config = dict(
    dataset='flat shapes of many kinds, plain or patterned, on busy backdrops',
    horizontal_flip=False,
    mlp_ratio=2,
    depths=[2, 4, 4],
    widths=[96, 192, 384],
    num_labels=35,
    init='lecun_normal',
    lr=0.0014,
    batch_size=64,
    lr_schedule='wsd',
    final_lr_fraction=0,
    weight_decay=0.4,
)
Rows from block 5 of a small multi-label image tagger, named by matrix and row number. Rows with one number belong to one neuron. Each number is 128 + 32 x the weight over its row's rms, rounded and kept within 0 to 255. All counts start at 0. Numbers have three digits each. After the name is the row's rms in percent of the matrix's.
After each neuron's rows are labels from the 100 images, of 14976, where the neuron reaches its highest value: "patch colour" is the nearest of a few named colours to the mean colour under the peak. Only what is clearly more common there than usual is listed. The data: flat shapes of many kinds, plain or patterned, on busy backdrops. In brackets: how many of the 100, against the usual share in percent.
# fc1: MLP up (model.blocks.5.mlp.fc1.weight, 384x192), inputs 0-47
# fc2: MLP down (model.blocks.5.mlp.fc2.weight, 192x384, transposed), outputs 0-47

fc1.218 101:076080117168111084145168119132107082131174094098118103088093072134162144140085095149107068147084126188080102131093163121131131139081105159109163
fc2.218 117:108132171123144113116196118140131109105128122109103000120087079149175129130086104143139129158110136159075049133120138102156155127117129154157189
patch colour: brown (53 vs 25.3); red (39 vs 0.6)

fc1.336 086:145119144122133097133138159128114096136161099148138082072099086084130095118139103137123045143121106142089070132096173143160165149100089153109137
fc2.336 086:113160205121150097097190115123142125120153114100105081116087084132139086137055106137113089151087158187105069117095122141184185171125105189128211
patch colour: purple (58 vs 3.3)

fc1.126 055:101093145108089120125200070125116179195131150113144067156107133066078055198150107058139145125137159225112097120138110119132132088151156123078073
fc2.126 069:122168143094137155150057107187150179132125101092148193181119111150129104152113146119134150120127136140093169139181143120156170146172173149139161
patch colour: orange (55 vs 0.8)

fc1.239 090:169068168147138156169157133155084161207141132123160123122096118084092114206168107114101072109164169200110126128131156141147098104164130194076121
fc2.239 088:159170115111140146152047137186126156110128155131125177143162156126103102157174179115152143137156104091163191130161109095108114083154148108138108
patch colour: orange (52 vs 0.8)

fc1.365 082:182121136119148138144170157131082176157154137154167079110071129092093135146201135083117075084155106145168078152111141169134104118135087163088083
fc2.365 065:128157157120142118169096160203129166118181162112118180083153109103121074182086162101097078123113161128139184108100074133133125095135127154139152
patch colour: purple (51 vs 3.3)

fc1.344 074:184143158103062125102153132091085132149128135173185082127088135101080074133217146128129099101147131124127070171120157121178181115129097115105070
fc2.344 087:126133159135159144134080138160141166125143136112099208113147111108108084149113158127106118120128167135122191108119100128186161124186127148152128
patch colour: purple (73 vs 3.3)

fc1.117 096:160126101121137141131199165119108144139132153149130085152122133135152087141170058121122074082087118176144104107058129206099077128093105167095103
fc2.117 070:129099164125155114093209116135157149115173126101116085125095115118115100139069099104107075123088125156094111100099104179153167172120124186118197
patch colour: cyan (45 vs 2.2); green (34 vs 4.8)

fc1.86 091:143090154157141141148169137125095156174178117134148087109049123103141148161164095102094093102127133171136086133111153147140109124148088137075107
fc2.86 061:149131147102155092097164160166164125081174120140123056083125089140145101149106143131117085160139129097063128156101146103167167132082125160182154
patch colour: orange (87 vs 0.8)

fc1.68 085:111070124167111102114196129130129123126158096111123073107086101112148133154103066157115074138131161170100074129078147134157159157090111158107122
fc2.68 108:104118174126145105106200097119157131113132100091105005142070103143149137125083089144132120153099141164087027116121153134189180162141125157133190
patch colour: red (52 vs 0.6)

fc1.304 075:132138096108083141163182150139142108090147081160138069129115085169114135163147098121154136129171049067140075171152148116084111118091149127116129
fc2.304 083:126129162100117145115073117134134121105149092124134218153091086144144096125060109134108122120098150177059167151146144136176193167116124193153161
patch colour: purple (36 vs 3.3)

fc1.61 090:098068089167132087144177164137135124143185093100122069084102100122168150159087046162092059151134188154091077132088153139137153152122103156122155
fc2.61 104:115120164126145111116176132165136118080152106109091028104079082156151128149086093132125116174106144155064061132131146095188193137112131163165200
patch colour: red (79 vs 0.6)

fc1.76 084:185122076181112113135184143116124108106122124118089078092092109106189135147128101150077138145101176103136079148122161120097090131132122119155078
fc2.76 091:134161081106160124131048133131151148132122159137152229142197161134117142107141201140146118119162096091135220124121098151115111110144115117105092
patch colour: pink (40 vs 11.9)

fc1.152 101:121088122180116085114175161093160099149152091077130076099103091125161146132108071161093098130124156142107108135094198154123113160112089130121122
fc2.152 055:092166176154147126151105164106129094103133169116091091107192113153102115114059206148081120109116154166113125102111113145172134109117098127119159
patch colour: green (48 vs 4.8)

fc1.39 107:130087154167123092122191130088138117157129097102134071111120094110160155146100094146092100114107166126098104159096152167129127172116104136118106
fc2.39 065:064161160178143095172114148094173094107135141089101092129153107174112184125054163179078118101111143176134114096118118155153130124138111134089162
patch colour: green (49 vs 4.8)

fc1.197 129:101077168161189096152104127152130137162193113075145143108139076146129123189112121131121078155129121143091153135115140123165173131111114204085181
fc2.197 284:129129113129124127127053126127135133126127131129128255132152137126125131124132127129125126122125133126140200122131117137131127130133134128125115
patch colour: red (43 vs 0.6)

fc1.319 105:094107125169096109096185111093096100181127131118121090128113136093141104140165080142134115130113158164131084141061130142125134137122047115074115
fc2.319 127:115129155117132078059201051056135123158115125112124053161080126105138141105090092153171110166121119145136047105080107160162164192152097167089149
patch colour: blue (90 vs 1.4)

fc1.187 109:126127139159106149132156180138100130189136127104148105066112106132124124159156089178113059094143158215134117137059137138072086104141095158123084
fc2.187 110:121103191126140111110130132136126124124144115093121136111115096142146113128042093142106088123090149161026154109091139138197202156128106196134211
patch colour: brown (95 vs 25.3)

fc1.368 105:130105154172150084096162119076132090176122133119122097115101096121150134135145105140117120121147154157137091123064148168135100149128116122117089
fc2.368 078:117123183107135126136204123131142154146158090099160032136074091121105130152070104137104110120142142159077071153122153153154170156147114165124176
patch colour: blue (87 vs 1.4)

fc1.215 095:146083134142118140159186119106105139160176123133153065102082125111147157163151081120086087111112144175095098133122175154132131133133086128095145
fc2.215 057:080126173097136113128135131160161131103158091106146123115141070169142124136051130137112116147113148123043145144124155123195206167110138178154207
patch colour: orange (80 vs 0.8)

fc1.241 113:181127111119051152070155132107085144151105136148168120119147170122059098128158103085136124081113134100156116109084110147089118118100102113067086
fc2.241 116:125110110131169120126060108136128155149129193108111186142194154107130131142152190126147128150161112084161197118109058130111101086173116114114115
patch colour: cyan (48 vs 2.2); green (25 vs 4.8)

fc1.171 108:141111118148132039183134155087128078143123138124134096067105088098152125153170145141102111104154175116139113117069137187134081109139116130112080
fc2.171 092:131145196124147135134160152120170151131158113109142101116090073133144132153077134160073104088149157127086113162125142148190179136157127182159152
patch colour: green (78 vs 4.8)

fc1.155 074:135149077124063119110179141115132076092137074153123071147082125153107136136146086120141159133118083089123061142146146115106156148046129132147160
fc2.155 077:111151162094116160131092112150141127106131061115131182151065064168162140118056100139111130134119144184069154160162181106165186181122150179176186
patch colour: purple (32 vs 3.3)

fc1.357 100:153136171124159080058108115121078115157106106160156143097138088087070097092142141109079128144147128119085138181117178136182177135110104131113100
fc2.357 127:115155138107172123106027105127155135103132143133107255154162121144131137123140163119145149156133097116146193135140098118129139145124131128145132
patch colour: purple (52 vs 3.3)

fc1.272 090:165112063142105108136149107093135137134130145116090115142120098090123066115134115130085144167087205113134088124138133189112137149150126111150068
fc2.272 112:093151094117087129151090156152150119102107078098157211141150148170139141085105110179155109113129131170104176108147148135142152170138168149123136
patch colour: pink (40 vs 11.9)

fc1.199 094:113113086175097119126179166140121122135184104102105053085087092142152117154104075143101065114107160153101073092109149133160124131081099160122117
fc2.199 106:107109175121139100119179106157143144108155099089117039120077083143143113157077094136127111171101148162059067137126152116185204150142139170149211
patch colour: red (73 vs 0.6)

fc1.145 095:115103160209140121154162128086126100148140117129116080134055128135159148140145109117118085081097128174107070107093161173121115135083066159085128
fc2.145 082:124099170149155133122150093138173147105145099080096053179053126132112102147101104115096123104096125151052068109140155173196199164152115162127176
patch colour: yellow (67 vs 1.1)

fc1.123 100:111077167155174164162127105139100171175173137112149116147104128130156190184115142076118106086082112204113146116115131154100096117141108147099195
fc2.123 105:165157087104126129135044141177122152113131146138133216126184149121100092134168162128160118142156116082169193124151106104123130105143153116136103
patch colour: orange (40 vs 0.8); yellow (27 vs 1.1)

fc1.176 097:078089134182103103146168149133138100123182093084127102088089083129177147151097067160105066144086144201085086130098163121130119129083111153108144
fc2.176 108:094139188124149120118194109143134118106135119106093000120080082158156130141086108130136135153108129165079045132121138100154166123123130145154198
patch colour: red (47 vs 0.6)

fc1.282 127:126080158142193070119096107154153139148168112111144149118136093133134105134103131116096070156121110130090161131116141134148163134102107211090171
fc2.282 285:120129125122131131131044121129129135126132129127125255131145118125131131133128125123126129130126126137135198133132120125131125127128131133134126
patch colour: blue (39 vs 1.4)

fc1.121 096:093106121172135073174154155109151068122145128097122082062114091121169113162162102148124100134151158130119073115098161119149086098103123124128099
fc2.121 077:157143161111150108116171144153170162094185134124117083097080092105126109173104117140110083131143128112127094148122120124158153120130133173154144
patch colour: green (87 vs 4.8)

fc1.289 093:103076086181103102101205131125119105142142132081109055114118147116166112135142064149127087147139181146130069113085121131140127139124090155105113
fc2.289 106:129089150113152099084201083102136132135141108115109036150054100088128127136090077130139114169115134152105047128095136145168178178147097170116166
patch colour: blue (91 vs 1.4)

fc1.151 089:163104168101137146146186146121090153164190149154157067095087080077117127176145121096090054123145128161111094150118139165145143125125090137108101
fc2.151 090:075138174110163075100184082133152155142166122119117062126113117123111117164072151099120103179108117155127076121102113151177191169140101168092213
patch colour: orange (73 vs 0.8)

fc1.81 074:181150105129107150145149166100146150125132118169144087119090116094074063115193131108090112103140132097121066161145159166182171123140134111142062
fc2.81 090:087130110142133137139060123154143160138112129087106230132167147123139116117125152140133132116124156143134204089127108133153137135184156135133122
patch colour: purple (83 vs 3.3)

fc1.308 097:095062081177127097134162165142120122137202086096119077098105110113166138158064072154091064144126171153077101134099153131151139141113110156109146
fc2.308 119:117118165132140108120184134172136126085155109107089019100081082147143116157089090129126110165104138151079048127121139093171180122112135162153198
patch colour: red (80 vs 0.6)

fc1.60 103:127129191149131120085126133080116080175121106143159125124112134114093105110171097121139113117138156180115115133098156133175197139098067133062109
fc2.60 123:139124098150164118140032119137133142131113183111099215147191162121137133135155193130135140144146127095168212103123091133103090093160120101116106
patch colour: blue (92 vs 1.4)

fc1.268 107:106079129130145142152175132135139150171190117106137081122068125103142162148147102112088118145134136155124120157128171127145111116139105110078137
fc2.268 117:166104147117142135166176112188125211163163110094150058149065125093100083187107112093101097121107145154108094122124158164171163136189113172101171
patch colour: orange (87 vs 0.8)

fc1.270 128:100079144138183084131099100147161145127228134088137154135145114154133118156096133124115053163089110144097158105091120137137165122102093178056187
fc2.270 272:141121112135129132129056134126123133130128134132124255124146126114125133134141125126121125121134141129138209131128124128130121122131128132132108
patch colour: pink (40 vs 11.9)

fc1.87 089:155106135151115152150188153086132125138140125115123080132057129146164135118140085111105088091087129172119083100109158181122083146090101147081131
fc2.87 081:111106137121112128128177111165164150104151061091141050156066123143138132120109080112116100117094136145082072100142182158162189204116153159118181
patch colour: yellow (60 vs 1.1)

fc1.225 098:142066172161120100123176136123131138170170109141151079111085091116142145163134080129116100128118121160083096137090187141129128126133099131090124
fc2.225 036:132157154070118117109125129165098118109130137158151100096176127171114108121065153122157117138114149139071180129111155097136175152097127158135198
patch colour: orange (68 vs 0.8)

fc1.373 099:136101113139159147144184113153148148173178136120141084122063092108141168168132119112060115110142127177116105172115130133104104100139110127125098
fc2.373 096:108137177086148124135200120163136169142176103122145033122091087125105104171069126098106105145099128159073065132116134149178202176143116172113207
patch colour: orange (87 vs 0.8)

fc1.168 109:163158153142075136146152173137065099157081132145130126100136104139115098106091126176119105070127155239115131085102109125120111121147127137151094
fc2.168 125:164122171114110164146160151141055135141118143115139090107113096108148077127072109142112093099103193169090115104090111135166147132158110196160157
patch colour: brown (98 vs 25.3)

fc1.116 100:168136075178145085118121129126117114093123125156096104124128099127149135147088121119080124152091172095146107117140139125169119112119111126144110
fc2.116 091:136110176081180136107076091135135194177155126131151215139138117096107102153081161095112118138123100138096195133096112172144171148176108160124168
patch colour: pink (54 vs 11.9)

fc1.186 092:105098113188100105095186124116122112125148110111106067089098115112138122127138071158136065135125134173110071144097133127135182147092104151103121
fc2.186 108:105133178121138120114205105128157135120139102097107018137058098134134121131070094137124117132092156177074034116119145137185187161148128162134194
patch colour: blue (86 vs 1.4)

fc1.40 095:169108080168089086137168160135107113116142141124113062088120155102179141130144085167103060132117175112144089089086123120103080130098108154123081
fc2.40 100:148139134116187146114047133129141165145151169135140218127194159119092136138130187099112125120148106080144226130101096154114108089137091111108115
patch colour: red (62 vs 0.6)

fc1.229 098:122080147196130139149171136064146082124148115108126074143071138140170137123122095137096099101096129169106084115107157167152112139087069152091149
fc2.229 115:120112159138125139141180101147167145106140084085121037172042129150132105134095087128097121100087136155059048109144166165181189172143135161127180
patch colour: yellow (62 vs 1.1)

fc1.337 098:136111119183113086124181124086138140158156125100122072090103088107151146147110102151088106112136128129124109129082155155106099133123105103109098
fc2.337 065:060138190163134098138112107104135103126120113094102118139148101174117193116033156146116120133087115202082117084100119140175169159133104143085210
patch colour: green (41 vs 4.8)

fc1.163 083:144096112141087105143173159147095106129146126140124059074075099104131129169132086154111047139124119131105065145092154114120135136123099145098125
fc2.163 062:068118163117113090110134083115169124131130103088148098155138116170146158111050140146150116155103125150050109111106154150159180163126136150092228
patch colour: red (54 vs 0.6)

fc1.262 099:107113137162149075111145105078149065178134133129124094107096110116156124130154101131140103132160162150145084118057144187121125139127092124124100
fc2.262 059:153114163101134131132204123152147175138164096103159047132052113102125149155118088141118092127160132134122082150122147145148142138154121176135135
patch colour: blue (86 vs 1.4)

fc1.85 085:163101103170140073112162125087131124153116121129095088091115098091130076153117109124068130158068154124136083088102141139126127147143107115134115
fc2.85 057:157176091064146096120069131153123140109144136139165207134150130137149096106075174129162075166126107118097194114090097149117160155115109176104160
patch colour: pink (35 vs 11.9)

fc1.260 089:144083129130085105142194148123098119158153101133151051064062110103143139149147100118111079112097128159095057139099166124125126149130105132098124
fc2.260 068:064125159117117100126168100120153136135140089089139093151108099160144137110045123133123110138086158197073102109116152148178179194128132173104224
patch colour: orange (30 vs 0.8)

fc1.135 103:144135080119110124106206178125106149130147158129140097101128134143139077118175065123119063107094146146158107106016123197107081147091122150092073
fc2.135 104:147116158105152106087230122141139148127163123131135088115106110115109124134079079104114074126079106169111113102090096165148157177113117191111191
patch colour: cyan (42 vs 2.2); green (33 vs 4.8)

fc1.238 090:097090096175095093108170123130121107127171113079117076089085111139178119140112064156124072145127157185115077158066147110135151138100089161105135
fc2.238 121:104128174120141119114208113130152124104137097108111000134074098160142129131076091134128125148099131160077032129125148121173183154130129156142194
patch colour: red (73 vs 0.6)

fc1.264 109:121105134144140040169136157079142077149130150118129101067128064097172133151154139145108102115145160116130106116078135198129079126135110119112091
fc2.264 092:136144188139155131130130171123189156118160129105129140097113097141140137149094138150065108067141136095106144149129128147167144123148137161169128
patch colour: green (89 vs 4.8)

fc1.297 085:133146115138191141115145081097081180143109157187086085132113141077147138147169136053096158094101133097174081114136107121121062071147125094155081
fc2.297 094:107117176112182162100071094127142151125152112110081194154099073121140087148080124094086183149108165168068157148148133129181192148146122172189181
patch colour: pink (38 vs 11.9)

fc1.381 085:176143152120108123158129163116113089117138106189180100049092071100104095105160123121126064074154117119067088157130151116175167126127111128115093
fc2.381 126:108132152146159122129065130148128154142130170098091218102171122108120095147122169128124124137137148138153200097103076120143124094178131128140122
patch colour: purple (81 vs 3.3)

fc1.224 095:203091098157093134168157122138089130157077134130148084136100151107169175117134106152121124145144124127131119146112134121075075111155119108154073
fc2.224 122:157146078116159153123043141130129133110107168144131206142197172133123133112193184125147146110158091086159209126140097123094081094119116099131082
patch colour: brown (79 vs 25.3)

fc1.236 103:145160156152152058172143118056135078156093131126124116066119059106172164188118120160110148070138114111138123172104163131106098119124122111145110
fc2.236 130:162107152100156144129059111162078154149141168156130200113165141093084092164140155073150110147115092120145202123103100105107115092129094146114157
patch colour: green (96 vs 4.8)

fc1.379 092:199092138173130178169142147161066172201117121120148112124100096115141145163177099132101113122150166146133148153143177108106076109166131148154103
fc2.379 114:138171101135161136131034122141141129106112171136098203140190162131112127135174189120148144125146093094169198110140092113101096081137132092131093
patch colour: brown (86 vs 25.3)

fc1.214 100:155108077131122124111215176119118153145138153129154099113118140129137086136168073131121060117097130151141110102015130182091088125098130163076083
fc2.214 089:139100145110156107083230113138138161142165137117130086117106107097103098155066097106106081136097125159113118112091087167145166159131109186108188
patch colour: cyan (42 vs 2.2); green (32 vs 4.8)

fc1.113 090:133077123152090146112186145095129122134144114140113069128090136137156107130125066115111090100081149171121065100099155179136115153092100147059141
fc2.113 059:094110154105127126129151120171174161115155066089142058157071112156130129124090103125129118127109126137059094130158172154175227204139155143130188
patch colour: yellow (52 vs 1.1); orange (26 vs 0.8)

fc1.162 074:143133109107055155145175147116115147125140102163188090106113129107106133148181117075125120097152073067149059171143165118133137131109114107112139
fc2.162 085:106106158121146145135048124149139151127143098078128236149119089138163113142075125127092124118117181154066192134142144138184172151147135166160163
patch colour: purple (47 vs 3.3)

fc1.195 088:165133114095135139138150169132080149125159149169157099025118117111080095140189109087137030072124108110159091140089148148119087122095100152101098
fc2.195 093:068109183142134090107155092137149139158154099054114124137109116115120093138051105136128093163088152190103111097094115152173216173165108173092214
patch colour: purple (67 vs 3.3)

fc1.189 083:141138164126160077175153129048140067149137143148159105021113072130141145190129129123116108082157095136124107157092153153143110122112065122119101
fc2.189 068:142160210098159156131068114156105161118132151131108181162144121103077085142086165095136115116105141181121173090126087136177177129154115174120179
patch colour: green (89 vs 4.8)

fc1.306 091:147102146152113147168189139123098143154156111121145064047088113113136139172157086123097074112082150140139087143101186177123097144127117137103112
fc2.306 060:071123171108116086113163119131148110131147068110149085110109080146120142125057104140136119172122119147071103148103165116139192194098117149103203
patch colour: orange (52 vs 0.8)

fc1.128 099:090055077172120090135164169147146133113194099093122070101105111125164144152073065162106065141130167151102083123096153139140151134113104163111141
fc2.128 123:125111168128140107123173136184136135082166109112090040094077083141133111166089087115118105170100139149082059125122141098176181122109134166156196
patch colour: red (84 vs 0.6)

fc1.21 103:145117151138121132132177181151110141190143124113167079066099122108121124138160076157104059107139167176144099158073142134093080105142096163126071
fc2.21 094:139109192122157123107125144129125125126137130102122147103128112139149122115051095140107076107094154159051175096074115154184177153132096199130191
patch colour: brown (83 vs 25.3)

fc1.137 100:140095132172113094140182146092138117163157106127134061064094103138154153155131086145093118107128137128097083141097183154115100126097087115128117
fc2.137 042:099170123105157107131113166122160110070145099142111113134152113192129205089058179132078135152117141147086120127129169141179153194099128157128173
patch colour: green (44 vs 4.8)

fc1.233 103:127094155181130135128170119081124097131151109113121094131075144139162138130122091136092079098073119156086079106112165172138134141088086158098163
fc2.233 107:128109151145136137137160095143173156113136093078115053190047146138106105133107099113100124093084138159064057097145155182183192176154131158113164
patch colour: yellow (62 vs 1.1)

fc1.6 086:158132141124083137144129133064145084109165111173153100062117093080067073133164136095112118090140115106077098163133160119166198134136092110112092
fc2.6 107:119157126143143136143048156167129153123118144106106216098175150125115114135155147143131126114153137119164200110130087102124109096157157125150094
patch colour: purple (50 vs 3.3)

fc1.111 106:088084162170187093129103084137135098152143134102138155107127078141169199168123128148143106171136103161087160148095137086145144117102093179105187
fc2.111 229:128136106128112125132055128135136137122125116118129255141151138132125125121119121135128126122121144124137198117136123140135140144140142130123125
patch colour: red (35 vs 0.6); blue (34 vs 1.4)

fc1.376 092:107045096173103140187191138146141148117191088075104070130072112131144144179125073127114094117128171166106083127136159130186134144117132169105149
fc2.376 086:142125150119126149143196130177140134083135080097113025137047100161165132126087083140101123121092148152046063125147161117169179159119145164170183
patch colour: yellow (65 vs 1.1)

fc1.2 093:139122159149104146129189167117112119174153108132143076058088121150133134135144080148118088086144140231136096152073128129078096133108083131112092
fc2.2 081:112131174111135138095109121140142129100135092097113179125123104166157141109040088131124125120092150158049162114112135114173205175115139182158211
patch colour: brown (92 vs 25.3)

fc1.198 102:107073111144161144144176123136123147154183106093154075103089143102135176169153100098081116142141121134139120156123171134139128119153096100073130
fc2.198 122:156102154120131124167187120184130190145168103090141038143061114104105086180097105106097094126106153157097080122124161152180177143179117181108184
patch colour: orange (84 vs 0.8)

fc1.383 096:130097109153102119138200130112097148157171139103141072096105115114154141148122049112109072124075155168124099120051124170101106134083094139101124
fc2.383 075:054111132134113086135160092128147090129146083094117077161119085160146186132055120153130123176105122185078098131126157119161189167125111154093209
patch colour: green (34 vs 4.8); cyan (29 vs 2.2)

fc1.226 098:147124084130115124094205175138124136148121158130153085099127134139138082118167069127103075113086129159147101117021121196103081140091117160093077
fc2.226 093:145112155108147108090246116146133146130162116124133071115101108117113123140075074111118077135083114174110104106095100159147159178116116191109199
patch colour: cyan (40 vs 2.2); green (33 vs 4.8)

fc1.377 096:121075143195127133133175108109102115199118134105148107120081139128155133165153081134143113100154119168132105150084157137102076116140097112089101
fc2.377 063:118118170105148131089099148134124087086146127154117117096134083153156110133117160125128140159144093104026160190127141062151163108057108130192158
patch colour: orange (62 vs 0.8)

fc1.20 095:110113147171095117098162110092112112179138127107113085119104128104137104144143092123131109134119178134128091146070132145151137137116059117079109
fc2.20 112:114141164106144094077216074072133135153114119114121021155068117106133138115095097146159118152129126147139022116096106151163156188157105157110147
patch colour: blue (89 vs 1.4)

fc1.359 145:104065138142199078156096095153170144137223135092143150123129103128134142163103146115095062161113109141096159114102126125157153124118091177047174
fc2.359 287:134126116134126131132051131129127130128131133126125255126151124121127126135137124129122128124130134128140205132135122125128124123131131130133117
patch colour: pink (39 vs 11.9)

fc1.63 089:107088101185113106111181132124114105133161113103111079106077110128153133135122061158132063139118150178099081150075139122139154137103098156116126
fc2.63 120:102126175117141117113210106126155134116132097098114000138067101150148132127080093133130124146099136165081026120121149133179176162137129158135190
patch colour: red (54 vs 0.6); blue (31 vs 1.4)

fc1.358 104:150112091143093140166177165170089154152149126094151090086099096143156164145129087183135070156181153166101120158113136107083086079144118150140085
fc2.358 137:159124140125192148102038112122121158152135181143122213128185168095098116152151182087120127120139100086150216125102095148124109086153088113118110
patch colour: brown (86 vs 25.3)

fc1.166 101:121070138138144140145195130142133151162196110111142085125087117103132162172167101100095115127136137156129113148114165131136121103148115109075131
fc2.166 114:169103144117138135162183113194122213155166110096146051145060123093102084185103108093101102126111148147109086123124154157174168136188116173111172
patch colour: orange (85 vs 0.8)

fc1.122 094:122147145160094080162157106054159057135115127111120114083110071119142162156101135148099131050153139091120106147122142128130106125116123105117106
fc2.122 101:145148185102148139120031104162101134117129137137128241139174140145107114128104160096156117138096080130110216107126109112121146120111117152123184
patch colour: green (84 vs 4.8)

fc1.339 077:178133134125118143133142160119105168126155120162142079098101093104103102178185118092116088099157127121112060149136170141171158103136082125129084
fc2.339 086:094109145147167126127065122156133163143141152093089200107160129095114087157112170119114115144120159133134185093104088135183161121188119141131137
patch colour: purple (64 vs 3.3)

fc1.147 093:130162073127066132131183184153079143132155127111133112103138137147154098158141056150145085132104137175157117107081092114068065105081118132128124
fc2.147 083:151133202132172124127045133159113148132135162121103190089171115101107105160123179127135118152150147114123202124109105101171154091169125135150146
patch colour: cyan (45 vs 2.2); green (30 vs 4.8)

fc1.148 091:121139140155027128132173157144107081103137057132139101078099116140167161119147079150136097100105160187115078129125160089133170130094156127126138
fc2.148 085:096169141089141159105079100143164156105127068113118187167115105160132145124077118127126163132133153134091144153167149115180207179148159148167163
patch colour: brown (67 vs 25.3)

fc1.52 085:119103147161105083116177102069131077158133097127110080128092102127177141133107099123108098129087121152110086123069157162124132160114073139095136
fc2.52 052:121114186110150113121189103126116154152096142118139000154117128125136154115104154140150133130152138120100063117111125140153135149158125144111158
patch colour: blue (79 vs 1.4)

fc1.138 086:136132148121140095103164152118135089128144098149144084063085086086090104116142094133131057140112114148091065146109150133149198150098087165105137
fc2.138 082:122183231119133119113176123143129132121149111108101075109095083140115072149048119127110100139096168181094064109105127123186194148137121183133217
patch colour: purple (54 vs 3.3)

fc1.29 083:108110133159108118163192146116138147150159095080135080095092084124160150169136102148074143137143160135115072165138164124115126144169131092138105
fc2.29 063:127125154139144138126125140125188138099161091102111132142053091153149119130078075162070114082115166172080138145139150150191155151132138192160140
patch colour: brown (55 vs 25.3)

fc1.296 093:099104090192041145173176148127102056103144122050100084150092130183188131130145094147128117098069152211093098071122141117096092097080127128119157
fc2.296 100:110135146092123153131129090142162141112134049106146137178072092173163166120071094125108150130110127148069121154173203125144191202125155151157190
patch colour: brown (72 vs 25.3)

fc1.212 117:127116097131160082122141083062136128150119122101088129158126062097118098125078137109049150161082193123117108115109134178136129181157118118127127
fc2.212 130:127126110109113100143063153177145129093146123097162225130170146161137126115110123166165080141144107143123198117124110132130140135124135169109143
patch colour: pink (50 vs 11.9)

fc1.79 096:145094163171152137172156117082120118136144115120109091131068137135167148138161108106116090081107112189147078107113153167136095131103068160077123
fc2.79 078:147107164164164134111120106122175120099152128094089076182075125123105083143106124134084119094101126140062095108139145177201186147143095156121165
patch colour: yellow (75 vs 1.1)

fc1.284 103:137099153170144079127152132100134130199149128131139098066100101102131132166154100132108095096142142129153107120058144173128104138121109124104100
fc2.284 073:096137199103130114126165139124121112134166094134142077118103057128101118148054138132117092160131135183053096153103140124189207164117098176117204
patch colour: green (82 vs 4.8)